{"image_size": 48, "drop_path": 0.15, "width": 128, "beta1": 0.9, "steps": 9600}
Rows from block 2 of a small image diffusion model, named by matrix and row number. Rows with one number belong to one neuron. Each number is 500 + 50 x the weight over its row's rms, rounded and kept within 0 to 999. All counts start at 0. Numbers have three digits each.
After each neuron's rows are labels from the 100 images, of 14848 (inputs lightly noised), where the neuron reaches its highest value: "responds to" is what is common among them; "colour at peak" is the nearest of a few named colours to the mean colour under the peak. Only what is clearly more common there than usual is listed. The data: reaction-diffusion patterns (Gray-Scott). In brackets: how many of the 100.
# fc1: MLP up (model.blocks.2.mlp.fc1.weight, 512x128), inputs 0-127
# fc2: MLP down (model.blocks.2.mlp.fc2.weight, 128x512, transposed), outputs 0-127

fc1.178:503458540637510545471511485530476619480509533440505462600510506550513432469545512465491495446542571441511533386513509579502577486515507460489496457507476489490618479534456498564544493570499501492532552495489514424598614506527473439532472511355428484503577544578444475408436519455500495511483463536421495539419430522513491539522532543441606458500466415494430465507457431588568489498517
fc2.178:520481468399501506466548512532535538401512488503539430525601503555450491588562532500587526550509461439563488496503549492443538494521605495481576465524590497495561522484459462508478531569598431558661545461440517500496535538507557485489409451520419448435439452597491470377453452503520469470570524595525508471444572522526473518548480483464499523445474498540431514519538466484533432412412
responds to: stretched (97); embossed (92)
colour at peak: grey (41)

fc1.52:457415526551507517465591546519481436517421453564465537534419473559497461504465605534467419516475415510414605412506574472574555485569466406576511467487584509567516389528567474541510479570488534563536557486491562397574516481478556490505559431528441466512474491575505510483439474511449504496506505451462491502538539530540472538389570495448511472516426535563496537562494434488572597463532
fc2.52:524585490438522458512437462396471534516504527440501444515653484535494557447465517504562538411524461492557519524485496545488543586443542603524492539466425496444463619448442563529482501536473531433479487501472518543451581396508550582539476552514488515514429512491494356523414525453542434495513457521459475552512449600455456407542450531506526452521517399471454498494562559478549434499557
responds to: stretched (97); embossed (97)
colour at peak: grey (54)

fc1.17:537506574536512500531474547620463472500503467514502546479490426438529604491487517647486448535510557503511527515568458458519529547450513531500555506505511442514564381539506464514453516434391443473462590560474501471481524489553514524482477466445484541517501451498505501494564552588577501517532479552464397371447528500528502583488371466541472544522543592576520482491350553571481555509552
fc2.17:452527447520459482390491479395505501464486502418501461520485534562507368504462506410519472462553463510506515502460509526513501495496491479543500506589517611450467573443509520495523527536582561545545494379542505542475465575511533452525448556570454532501466512581401428497479487453466531528514543444522596609492456529430564452481615525481565529422371476418484537499609512515549475491439
responds to: vivid (99)
colour at peak: green (78)

fc1.332:527546429461494530702511507389485485506587512521515527473498489515445463512513485595563387419460579572442493499479505496463515593494485517589528542465500463510501529515493490495453486488490537413533407446528530595506470482546444515514548608488482507536477558568407481506560470585570500460445527465478464461462536515461540492519562414529428509396557603497502473473482536498505447566425
fc2.332:516557583520431529404476459617505423486370481503494463481531522426452458456470647469403522539572542454494550456526436524483421479396488435527482524446498512483474445454581537521476520419470488477481574530561492425576502664546532469450513456573380560468466477491481538502508486487543537450547562483508506500498494454543460526475449513506497588494472454490520552525592538517513492442509
responds to: stretched (87); embossed (86)
colour at peak: grey (55)

fc1.331:446531429516555496430514535415489470514405498532526498494595471577512513553393483480475453540491429515542462535523505485543428396472522508604457473596422476589525572377529533509490556470500454545395491581482479467535493503467408451500485439557547490450525494463481512592426470476495486484453424502522460531524488396471585512502483534431452421490534462568544574440389469470429528491460
fc2.331:527525562370487478525519494592485497567530508458511504425404485424423445419581406512459538515549526526420443569437511536450543524533511513506574498486494510521462544475520408474458519548501454486509523501494486501453520481513618586471540515558424551482455506567505451480532533432402495540458608460555515401429588515499484475426406540517491593561489460597429489588546516469518478482543
responds to: embossed (93); grey (51); feed 0.078 kill 0.061 (27)
colour at peak: grey (53)

fc1.167:471396540483547440484463419496511589497512578513614448475609550505456466521568445542500560400574466492468486542518442512566531511528443414523495557492382519385619527438495387460509529531504517454507516579581423523533534552514470514498439535477406442492592514503451478558568578556501423524522451470487519507545521503476502461484416469498563521490485440475442477465507536509426437491487
fc2.167:446537435545408502539550452553527501516515578610538538492577433439591413460483453468447444496491501529495450545573451519556599403450526519607531473537437427423497525525558402530540588527462553452496582505579518540547520489480463593461551489415451503489468498497542453553476434470505430489468458477478564449559547474580396549520527421469458499536488499507551495460437517525471437553463
responds to: feed 0.078 kill 0.061 (48); vivid (41); cool (32)
colour at peak: green (37)

fc1.175:439461452496548516494440415479547495492459415524569419496564526510398489549572471419489488508407452495500470431480512375525583443488501426463471506466554446482642490430450514508589536503509527450518561509551526513539594500494478447422457501578477538472520603443529528516553493618557473536575545497469451433536441450503505515501473477417524553478500378522523570500467514491546566570465
fc2.175:364511460505461387575469522494485521516541566547544465411464485434401516479503493565477535413466527458570537518447332539571401495513521494495566529550481430473475551506474580540508510421512522594460465519580499529486544585569491497469476415521494506498528489499480483480517628479488507532398515506502434488457543565433516442528503577597466444494487515568463498509431461546580490517522
responds to: embossed (73); cool (45); palette: vivid (37); feed 0.078 kill 0.061 (28)
colour at peak: blue (56)

fc1.289:491440532517516459471518432540519478520521503523596430544532556519472424516474531425419449487540387501422459439477496440571478491410512490457460522493530517593582541528526485519589502433480524479523558470462495433457520484552487498540425474526556465434496393554393496544435456505464424489444530380465531375551489571450529546462490515582525383448508493515595548516436473491568427498534
fc2.289:506562482452434525465442594514537494492456535545443594468424457387492554510588391537478444464491482501498554519461484509462579482524501433524488430515485519422470505485546541464406525547562487537461456521498514539539437513492538465446538486532476455545500541503564703455515489461443521485468513593541492550560515399578494484458469524417463554513562502563447492564553490504456560425380
responds to: embossed (98); feed 0.078 kill 0.061 (47); grey (32)
colour at peak: grey (41)

fc1.128:543576533483546493456482420506454528406545507455537488532527516455448489488592536525502466477564509478574500401487462541493492549405498478566433459555416547498463526510490636479497436417468490419549440506548476469459477529534452435485447566411553583564511509494474544539505480568517395538446515494546490456394454379487480418503516535495513607418535501485434490405540612495512456486492
fc2.128:475537426423475571568521403392551528448561377433513478440589445619486505595413511497535466524504537460516528451578550591458509493409512532498502540557497427535495528536473530521453584486569495391516467528592430525440529497475525485422527584484494425485448482501508507530548521503565508508431503513552514413587547468460474516525500526469541479425541508425460585453444567501493531490483
responds to: stretched (99); embossed (87)
colour at peak: grey (52)

fc1.44:498451455518499541457515394497495556449569479467614491479614507570481468567479506479481518460480439525421434527412424456499471543517399441491530531498534509515405487569480467434581519498416549494560476453490507441399515517500497520497551417495549470440478413485456491432481476484605492527498425528525533449533518503470463451393480510559444410529532473558414591572476513439493630534539
fc2.44:497501449513413498494495603527511450454494561569371543513516463456463417546447451477487549600501464489509514525442549509528459436581593589527471566437513469546629470422462473456477448491474500526444481509506514521484485482561519403493560535444393549496434611458504578530465497568412511490537594497482482520526524470501569464572456424524531542476534530532538447469494493511508347480450
responds to: embossed (84); grey (34)
colour at peak: grey (56)

fc1.162:486444490431545534481397412516610545497515633449512496503534405468460498520541488466587449540558449471493476556541592520508506460449532473525535505452507422452512641459530499551473527525459521463508518577547550514534556426544494554467475424408371482498485421543501564459498416539593514578510510460542435500545479525552471554599461499505474526461545484560477467458444544507402532532454
fc2.162:526517481667551480501533481444507576479493537476490525510492560496428500546532575476459502513564536499556498508517460569472561551474497459582558565490378491403454538474439527536416473466391502475491576480518433445504519636489495534395425583418457539426547523600472398572511591491515480514469512492478531470458435459536513466522503463545481514430393538449482451506516480474483456539495
responds to: grey (49)
colour at peak: black (66)

fc1.209:461486451601508501569515474487474452568464445465501472482520600484399537576489479540508519533442419614534507560489455483530516498529462609528498578565456428548447533450562495536457503447455477550543528466487438431613477435484480477423522534510481483365489557468524481476509587535350560459526495506476505578444405566469537506489536468500518477530445530413520541492493519398506559427554
fc2.209:529498454353540479472570567548513452398532561475487515507485483407546459456468517469451475470510447463504479506530577447447494477520493444518580427489522519455510522525430462429640540534526485450540450590535561483399540548504587510608485478512579488635469463554531461514523482414536447454507518553542450440516580462515486515505463533455488499486526461612528475516613468575496499552435
responds to: grey (45); feed 0.078 kill 0.061 (30)
colour at peak: grey (47)

fc1.156:517481521576443442538507424501438602516554530511490441508548508485551461463502517566508486481567528493527526413472490486509516584460465487501520464634431473509588569481552526502501509499401529466532502544574471429575565537527563481455405508434597513627489620413501424439527516443543444497493461537450508512564439518472502466590491460563583514449498523419461437511515613478564534512465
fc2.156:580489479520433514450520435483529515591502471460495412430541516486477420558507517591512516438564487528581490509469573499388481552530583470428552505580539456503502529507532416527530555536515551508550425532461460490515448535538595475392439523487553480501392493506452438504471435460541449434454498571547566557497507572514505397561407484480465589407512535491558590527496498399498516526438
responds to: stretched (78); embossed (65); pastel (41); grey (32)
colour at peak: grey (67)

fc1.134:503556421520464494448418487564486467458520529457496474515552540554534436559548437573415498410518555462456531473497485452585604496536461464452437430441563430462534477469549494512444473462559485548487596532500514512445542516480494547450510543533444460544496483473375497473554606622443411474506544584452492434613522492509611524541541499480449526437519414526502552546454459534591496458492
fc2.134:499463542526567366500568451433546472577449458375516466478448495485458525461488516563487510518497564504502564477550437553487450502521535444482543558546524468491489534585567391507583544523477525508476457551606512547564462408551460432420498395510515541571496489533536585453512480432580496521457497458510433540481602500501471431441473518454563546538390518512477435426511487518515472618483
responds to: embossed (67); grey (57)
colour at peak: grey (55); pink (29)

fc1.204:496573489436400484544560474553459482464583497502367390477569431482475486503433467475531482420402532473493542543485411466498444512444483556432474581464572520435403438534399531457524446487461571507559472473474513498498482515514472558544467510584468459465521475440483419472510561522449476449508594461519521466536578490523446481487477452546428607430536592481526590575535488525523517513579
fc2.204:452443504635498480507477436409519482483522486463567580573513552545545492459567528513446544450527514479553507530511535469471520529527436419486438416516532577510566481563519398498477465457538553478496408502485547502521426444540522438454465590470566525541421478539490639477514514528554534463470450571439469538514441522464565494512517510416654512525497456516460473340496493510483467486420
responds to: embossed (77); grey (48); feed 0.078 kill 0.061 (29)
colour at peak: grey (63)

fc1.154:550442504582342518451530430611480457428507425502559506395525482541491470519518510548529451573469516530431554546582527446523552482462586539456534551506504480494429555494521397441542441419584480495494487482528562477475560472510561510465486507534492452540514482449471436488486497469568433496463444504469445568588564378483515554501499554473514535519421517492535505542546586595447395437507
fc2.154:471539498504596454495504564407497508527514538495403490566548491509479492459519499457497509442517468505514418480359502484536455515575393417560487479481527554486685461480514551553455594565409477462521439492449426508503448517465416454518512566464510534479482472515531572475523542555409541541497575504541487429503491532488536461425484443510454515497621529506520505474460396426571581498457
responds to: feed 0.078 kill 0.061 (36); grey (32)
colour at peak: white (33)

fc1.127:526606496579490503542484544633486546498515418558576473529503599479476440508580532501474506486472500542541566459485430441578594505491471460531492434547469482517466538531497510520454495464511485476523438544509412506513549535490531546414426505461426534529423483569441525532535545509545444495542503461332493523554511380455443467514484474531465448524490508580563435606523604611514461507451
fc2.127:475588438499500539437571480416473555491635487413436491473553440493474455567447569478501456461577485491464442466513580490451435486465452582467528571506493525491521507399537446484496609461521514486516518441437499532450500685470439513422573533541437456512569474558473492481410456500481507453551517512459531606475460472543587528507556484557476539488522494503587495536518429442478535544554
responds to: vivid (89)
colour at peak: green (38)

fc1.438:531499424577481473436501449366487503546520450473521543574425512505458492504519526450467414648462498588475571455441482474616448478530476440482485470492507456556483475517428506520435470392437485474466585453568510435481543500455518525516605520519555503561491575524538561442532489524561467532508561482396429439532364461544529514532515540553510528512519598541453482485532486497569428516454
fc2.438:481650565474475507444511552557500448489530540467547452448496535556528399437535525493512489393544560510445479521498561524450447545521533457540507529512506574531480528510546506420631545579433411536548457488500492463496465589520552472504479481494431496567517446501477450617467509509492483492517436491562466569395594523527412529511471508433478498452490528537542573599477618496470504375489
responds to: stretched (79); vivid (76); embossed (66)
colour at peak: green (29)

fc1.5:491597477497463428510471504525440507421533380462472487529497480477480533502507461538512495449406517468484537548500422442547505597475555588450470455566533543512512581532503464444469634536429563495538459463478535347426590552534493646456524511571395489519482504485543542462526575531488476505468434540501448513468511472483470539502528542591517459464483583441478581519541557423502537561503
fc2.5:536464520508519534489514503496567498450480596488528489472552527508518415466510523543408449541559470544442506506469569553478461409604391500522552537509551444541494443561468467483485475477500563521434549484535545591485390425483601348535482486471619563512444457516421515441527477475419550545500572441470491467530496505490507509481479407486543536545538419596402456479512509535549421454443
responds to: embossed (68); grey (35); feed 0.078 kill 0.061 (32)
colour at peak: grey (52)